Weights of a small class-conditioned image flow-matching model: 13.5M parameters, trained on rosettes with rotational symmetry.
Rows from block 10 of a small class-conditioned image flow-matching model, named by matrix and row number. Each number is 128 + 32 x the weight over its row's rms, rounded and kept within 0 to 255. All counts start at 0. Numbers have three digits each. After the name is the row's rms in percent of the matrix's.
After each channel's rows are labels from the 100 images, of 14976 (inputs lightly noised), where the channel reaches its highest value: "lies over" is the class under the peak. Only what is clearly more common there than usual is listed. The data: rosettes with rotational symmetry. In brackets: how many of the 100.
# convs0: first 3x3 conv (model.decb.0.0.convs.0.weight, 256x512x3x3, each kernel summed), inputs 430-511

convs0.253 098:105086126091073155119107149109163096157134091083172088130105026119127069081137114063125126058162143171119087150144076120117166112137098123158155173139082116123108152138131124105083132123162167150116144129148159139134125136123193119132146094119128
lies over: backdrop (100)

convs0.193 101:124116124142119139109109125122120110145093148118135158125087152145143130120123125145140136151146149147110137120123116088125121135159126115162101161134128127114123099121119133086107113123106131100116131114128128128088097006150126112124129099117111
lies over: backdrop (100)

convs0.149 073:122122125067144144115094092118069112148077067120173185188188175177131180140169162107088133129102162143168147117118111168126130144150147133141174043103129188155141159163168138131112144106181141208123174154158128196171154114132135072178078134125167
lies over: rosette (99)

convs0.1 113:117147092160129124142139096140122160118132095130145146153151155135146141142138131085133168129115154156171176158110144158126146154152148166117198075129158167140145191086144119110125146129158135123124140133171134176147144157095119149132110144132130
lies over: backdrop (90)

convs0.70 072:120105152161107130130126137122112101124157134138119130142124126136091129124147110125116128148125111132112120106100131074123113151122109110128137148104161114129154111112117131140125135099102132129122103098108147122053095129094140153161079126125104
lies over: rosette (93)

convs0.82 051:148164132181129170150114103153130129161078120099132133125189108097132109159098138150199209127082113153180145142138160198121102165224184132077172101090084142170165113151109124110148151111118103127162131134157132149130138147138138139136112125132157
lies over: rosette (98)

convs0.183 067:218095159130114130185123138160240110106148203139142130134131151112113126176142161124051142145137200087116134145141125115066146102151140159126138247118138088104111152080161187146105102186223114105159206087126158051186107159013130106142139133020186
lies over: rosette (100)

convs0.194 072:124138142204132136120140140127159098083185212114128092082158163109075106014114139146119182068137105114000000118150104097142142098081100130106097183131066086157126159139066122163125118126091091133141133080092095092086128138112085151141126031093131
lies over: rosette (100)

convs0.251 101:116108080141105111124102144100154081093075095140166108109065118120103120100132105121107167135124126108096112091148070084140127156117113152116135122138138120171116118115126113122131109109116094078137112123117110119089104150118134137159109109110117
lies over: backdrop (100)

convs0.111 088:153141145134136134125126123114143153145097129160154145117115157154113127136091120094140140142119106085134151125143150135114095170144146159160149132139095102177144131159116117145134124125141131057140123114142114139102128154088120119132123136180123
lies over: rosette (76)

convs0.135 114:123124142049135166108092121087113151174129124121166160150174106139133124092145120105114075077144131154187165146104103166134180142143138175146139103150140132129125158159170122112123152132131166141149118132147103166154165152120141077126128117170143
lies over: rosette (100)

convs0.168 068:116108064138130125116102113128137122119107148094137118132087138112129116142135116140129143154155115111141140059135122109100154130098131112106131134121071142144124124124136132102128088131111120088129150143114141143158096144123142150108167129141133
lies over: rosette (94)

convs0.21 054:147139145055134001130092126117097130170135154085106071125132107100157130186124147133131092188135084120144157097131165137137110103099137095166050165162098098121110136179088151143117130112106077121141132129091139144185099152149110118115111191177130
lies over: rosette (100)

convs0.235 099:145108095092098034122095119128145090136167083069229045084083084099081094098123103144108136111144096110096083115095054110110143086147099119068105113095096106116114146131126083109137108103117126124076108108107087093110100145123107103091108126118080
lies over: backdrop (99)

convs0.101 095:152150130134112157154142121126115131164130148106112175127105138078131129142111130141116102137138140105134118140168151097165163088078152101118163158139072098119130178097131132122111140144137097144161136128137130098162128086155086141136114116157137
lies over: rosette (100)

convs0.87 065:111153121079152126122121114124060126216106129108104077135148095154146120144156166131130114117109130092195157137154162113163127106138166076103120155146088139156143128154125135118139152119115082119076111153139181118142108117149105167118136153179103
lies over: rosette (100)

convs0.48 076:103115103177107130125118133167206101180126160140207119106103147168164139144175110104127218167143111107094102150114112104118111133159130147135143197158127112176133142071140112143108112144125119080136142112119096130137105134071121159153166104080127
lies over: backdrop (92)

convs0.117 096:104101151160110121089083180085075098140105148117079173097133158151138138127147115101123170155119119117099124101129122105157117125083087133151137144129135122121113108144107135112150129090106147098133108147081106109071102059109136138146103111114119
lies over: backdrop (96)

convs0.240 107:126131012179133136128122101134159117115087068119209138133098163144097133121140128209112212201104112120131129140104110143143121111127134204092146122079152149165128121078099130164106131145140134131129143128102125163138124193175145130177150124124121
lies over: rosette (81)

convs0.32 078:133123122116121131121114143101190161123138185141154136157116144133140177151113102101138093143103102135109130162105175136111070126100108091124096141159148085120132112140123142112182085127133120128164108095145177140193129135127165154095193129126107
lies over: rosette (96)

convs0.217 080:103140108127127127079123144082148122036130117135120092106123101123147142126183127140121114130082116109107113112122116138074130117123134109129111118127130100134126149125123096156174134133090115120104108174171165082148121111094162120119103120107100
lies over: rosette (86)

convs0.23 080:100082122161105137096131095114143064152139112098175134121115122137097115117159098129142159125126154159101150099060099111116145166141122169148111178167179079149122162165116086152123131140112124112069138159097073115048127085132108146121152136088101
lies over: backdrop (100)

convs0.192 078:129151141136140105095134109130131147140184106127115100110108101069115187116092166153168105124100117121136118152117122146135092135101147139140106108162152087183139165142125142138137083115162073112194120137153081117147112123150121150143111144131141
lies over: rosette (100)

convs0.9 120:128125135151130124146128161147159144134131144172156109121096119127154138126151135158128149135172140143139102122129118121123158146148152178110160136119140159153136149124131125149125114128135145108137142129154150127130128135131133115139143122132133
lies over: rosette (98)

convs0.110 075:131137129092129114144141112117098143133118129154109115144137097111101118149111114096110086119097079075175167097127159100081059101108095085130057122086099114094108073102136107093107136139048077146123095133071128118138104126076147119080120122117134
lies over: rosette (99)

convs0.209 077:130123137102110121101092140111195131146118177092233134101110132140169115115117136129121096135119126152132137104102109114123141139130133121124113096114124104138138129187161117134121110118139126130109134149136129092191143075094105114120049135115145
lies over: backdrop (92)

convs0.34 091:118093105160091134098075096089097094145154119048151079124138139126095111010175113145123219044164118139004000118147074129148145093163117128108152141148077106125130148119139128136166134128130217174134118126120117136148137151142084124123134046120111
lies over: backdrop (99)

convs0.249 076:133108095148107097114110146105210088062127126144175097116063127134127138122164122181108168162132158153088095144115109063148169135110131098101147179092160124141103150082126135153159109131123095066087120121135140149099124162114124127115154115109082
lies over: backdrop (96)

convs0.154 098:124143191139104125085100144123131115160113109123130148104144134137120111117137131129116176133144142144111137136104083117124143131154116105134160149139133132149130162169069093137113155096135134121125105098119129136101136129116108109149108134117102
lies over: backdrop (97)

convs0.35 103:117141154200137104185154118134187128136175184161099179114145190143149132077099136144154135096126108128000050129102151062139178113113116103149128097120135138171107117146104146148146127154079092142115129144086079066077136047090086140147072047110127
lies over: rosette (100)

convs0.43 068:129087093132077136092117156102141090120083153111136172095104172177136136134160076151120144144124183164116127095094107131146143103114160103166187082149107123109153172139150119153144141138141159157105124162169146123131166147128132148127134135150115
lies over: backdrop (87)

convs0.220 157:101101086136120119125134141105139116121124105141109092133123094125066109170188100128094150140102102087106110119122122150119138164105093176098090137135119109149114096097105109151148116121098127104131093144100132143115124215109165117165150141090119
lies over: backdrop (97)

convs0.67 117:145115084117130130128131113144152126153112153156179158133138160137178127145097125152134133146132180141110121158092135133117110151132131137124164203128167150129144170084098111144104121136177126177093153113150164181162117131178162145150160145138112
lies over: rosette (100)

convs0.124 192:142144159150146147161158148147159159119107175176170164166158166136144137139135144125143174156119168139175156159130156162142122199162151176156165159148180170166151147127148145123133148151184132184140136128142157179162153139115163144141163134149141
lies over: backdrop (100)

convs0.85 112:120125142066131128146157105144143147144116131131136167180153134142163097111067140062125051115117142166135148120133132152129138104129127098086176097104177160116131166136129134103077143135158107204143134108150146169151162107157150111139125136149144
lies over: rosette (76)

convs0.244 085:137093121190114112132108151118193083068145098161167097087103106116071117123168102154116177134112127127086104105075076129098134145134107157168072167128106112175111092084085102104157103130095148140038114159110110190083093160119137164157172109088061
lies over: backdrop (98)

convs0.74 083:144131141190151216164157164142174127137191167138113149127121085105089090057112112080120153053079063061082056068132063066103124113095069087155115081152084122138107118053095112040118095105114107135097049095062093064040102071052072156125054012083083
lies over: rosette (100)

convs0.28 108:092108080155112148116118127096142112137201058118135091122136075104116136118120111118103132093106046124101078123116140121120151090106115111098128076119108081161099124100113125153125114115146114134149117183102146117141113134137131115157032114103119
lies over: backdrop (99)

convs0.44 161:159144171114159144151161155163120154133116178183170172185155148142143137124144158127162153131116212161158153188129146175147128187167151216152147188151195184164148151153154149135110155155189159163134143126161150194160174139137170145147211142149150
lies over: backdrop (100)

convs0.25 119:119144098159133126140144096139110160121132100133149150158150159136142140142142130090134173129120161149167176161111144168125149163161148171123198085132162172138148193100148121111132148134159138124127141134177130178147146162097118153130126147140132
lies over: backdrop (99)

convs0.245 094:118107064138100111157108121133133110096143092123161104133094112097096125138148110164136150153163146122115116120103116145151106118128094139096144140144128130117108113103141096134161132128090149105131111101131134145101093111135167098166186119092115
lies over: backdrop (95)

convs0.11 122:096120107134076119086085101087092107108126125099081119106123108133120121137093115105101137118121087102135120088144120146133127110079112138125131092114117104116105129130103128117106124085151126122166104138091117118096112144110135098153114127129133
lies over: rosette (97)

convs0.15 093:151139120136110000112098120109130099077146111047183071107104145065041121117090148206103165177161126101071115067155083115113103047102109138067104129088056103092091135112109102149113096134100132145125100095097068111116115154136029087117127135117125
lies over: backdrop (92)

convs0.138 085:127137125098090124103074117075101090148226103116129119092143122161122139123171156146124112129141108125103067132140101113130154118113132162117139126110120104152125143092120081150153081089095160109122145138121116101114139151105114069162070110119129
lies over: rosette (80)

convs0.247 104:126119107127118115122107120113120113148122118114098128122089130123127111110113116146142143132161135130097113140085127089124123138156112144140090137142101121127119092115107117119132112119103115076114119120143139125096097078121127121145088099124115
lies over: backdrop (96)

convs0.2 055:080147098124127112114123175150128099178171131149101142170099125102121144134155137145162168139090148089130113175149144114114157129134147092082155149139100158178137134101148126154125193167168165128112113159184109174102117126118077183138105136098096
lies over: rosette (97)

convs0.40 091:116129126078114133124107169096168130133123105099176094127130055098096115173122092129111057157131110106187177113137135131112102084148105081117104118093000115099100084095132111108104097121136090133119072088113149129149112163101119106083098156123132
lies over: backdrop (97)

convs0.115 085:109125149144138131136129146143152108119121120137163135116129146124128113129122137152126100127176158177125149122127112137101130128135117159144149133099112177123156154118132130124102150127154151132140113125101127080105125113120120111118173118118124
lies over: backdrop (99)

convs0.118 103:123117153221105154198094179143251109095208239149127194161153183117142135158146134119142148175128122139110134157115172148111149154124097147192118145141081186118133111112112130138131114122135138234116110131175214125115108080051160144127083073110115
lies over: rosette (93)

convs0.226 083:109086077081125092123112116090115112075092097094114069108110089107098105127147101126115112119130084111113112100099121102125076107106077138120074133110123116106111078148127129131101117137091141072138127112105105116110083135124133105123136100103121
lies over: rosette (88)

convs0.225 099:155105101159114116135130106145118102089086062135154136135099149145091108105117116130134142139105137120113138151132089127134122162126117153127127073141162148120123122092115117132138128133132134105125134105129131170108129191099117120166123118124134
lies over: backdrop (91)

convs0.165 088:165111108119138142131174147164113128171165132143143137172190156178147071127124093118135141123162179145134153165122139104152164145115129109129186134143125124054107151121133136123131193140135211203088122129105193160162162120098154118096121141172146
lies over: rosette (99)

convs0.53 078:149110146143148152085136149152136115182172158135099115016144116096148165097140120161136193125139144083115104076141142159135152140157094115128162173143107145140093076123079137105116094139130065087102161127044076146131139168144125102087161105124114
lies over: rosette (100)

convs0.100 069:124140161119096127139144100127053116153112120105052139140090116107090107149147110123120078133079097068103123155135108141129097113108091072102098119149096112120111107095143123093078172153149111161138159152167112124140099104077106138147130130096099
lies over: rosette (92)

convs0.230 110:125101116118108115124096109113123090155176085096172109144127106132110099113156118096113123127151133164098116125089068126110166121144099155128131109120116126124119174170099123122153098089133158143101115134120100124112107090156109116130127128107115
lies over: backdrop (100)

convs0.12 093:094148122111131128114127085129167149145104100106166123162145133159153121137114134102124131117105135106156148092119128119133132081147145083123185096123127129087141131124128148113109166137142099199150132139147163190173133141104096142147099133151137
lies over: backdrop (97)

convs0.151 076:087108126137115130131130121113097104123177141107085142139143134155174139121144109135128155122165108151111112108118121153147142125082104083118152111149148125102114109122138151126120124124088085154124114151103120152152076120120105119092098113114099
lies over: rosette (88)

convs0.31 061:195128157110149131170143128169117155159185126110073115149156113112109125122142141143159119090106134111166126119122166092133109115148146120152172103128127134163116109093135129119139089149130106202103152138144086095147162123125138146098120137128110
lies over: rosette (90)

convs0.60 089:115159129126097116114112114094128114133154105085132127099089116144145122114093143115116123132094101142132114108110109142129078125110119106123124116119156104105119085135092100105133122073097112122136116133113088066098096092116139131154098118135121
lies over: rosette (99)

convs0.45 068:130106108156089090113108163146170128078111109113193104098115144133094125166115083199119076158140187109121149096098132121118074144110094114055113116112105166096120131086110058128099107118149092099069109100134150115134113197107149079071158156106126
lies over: backdrop (100)

convs0.167 085:135110068157117140142134107134140130102129132156172115130129134112097133142148114165111150142153161133125135129097113113114095161095122119135139126155140140108133123093110125132124136138158117062124116117137156146160119147090155105158128139105144
lies over: backdrop (100)

convs0.186 072:118056080140105125098127098163141111100106108118179129065100149117147107125133084157150163128095156128103146147000120124117109145171148169130104118156140045127134123126123064165101104149167080098020155092076118163135117150127086134112103157058053
lies over: backdrop (99)

convs0.189 079:151156155164104112129116144156133091101149194126139155149138164114090093150163170151108172178148146143110134136144114130094130162146139090143153178128112139153146182163098159172104123133159140213137122131083162180117125124113129164119138134141159
lies over: rosette (99)

convs0.107 097:125120071159128112141120166156204110058131097183146134108066135146110146127161126155093150156157141114128127124131100110126119164138122176126148123121152148165117131091147134123169119151117146075126134137136121120076109145124148118149156095093112
lies over: backdrop (100)

convs0.195 059:161128094131158128145135062116082162142160124112071093121122104110169190158135132155125139091032151098124104088090170154134141018142107145133167032145123120127147116141142166136148123171120125127138152145132092160170112072097083124096120120088128
lies over: rosette (97)

convs0.92 103:120141119067107121138140115141099121153122133089133172169118126114141113126032158049118073128102113124142145103157111140129102131104097091081158104108154126088114131135137131074069155127173115187156124096120133139111128051108094094120103142137143
lies over: backdrop (86)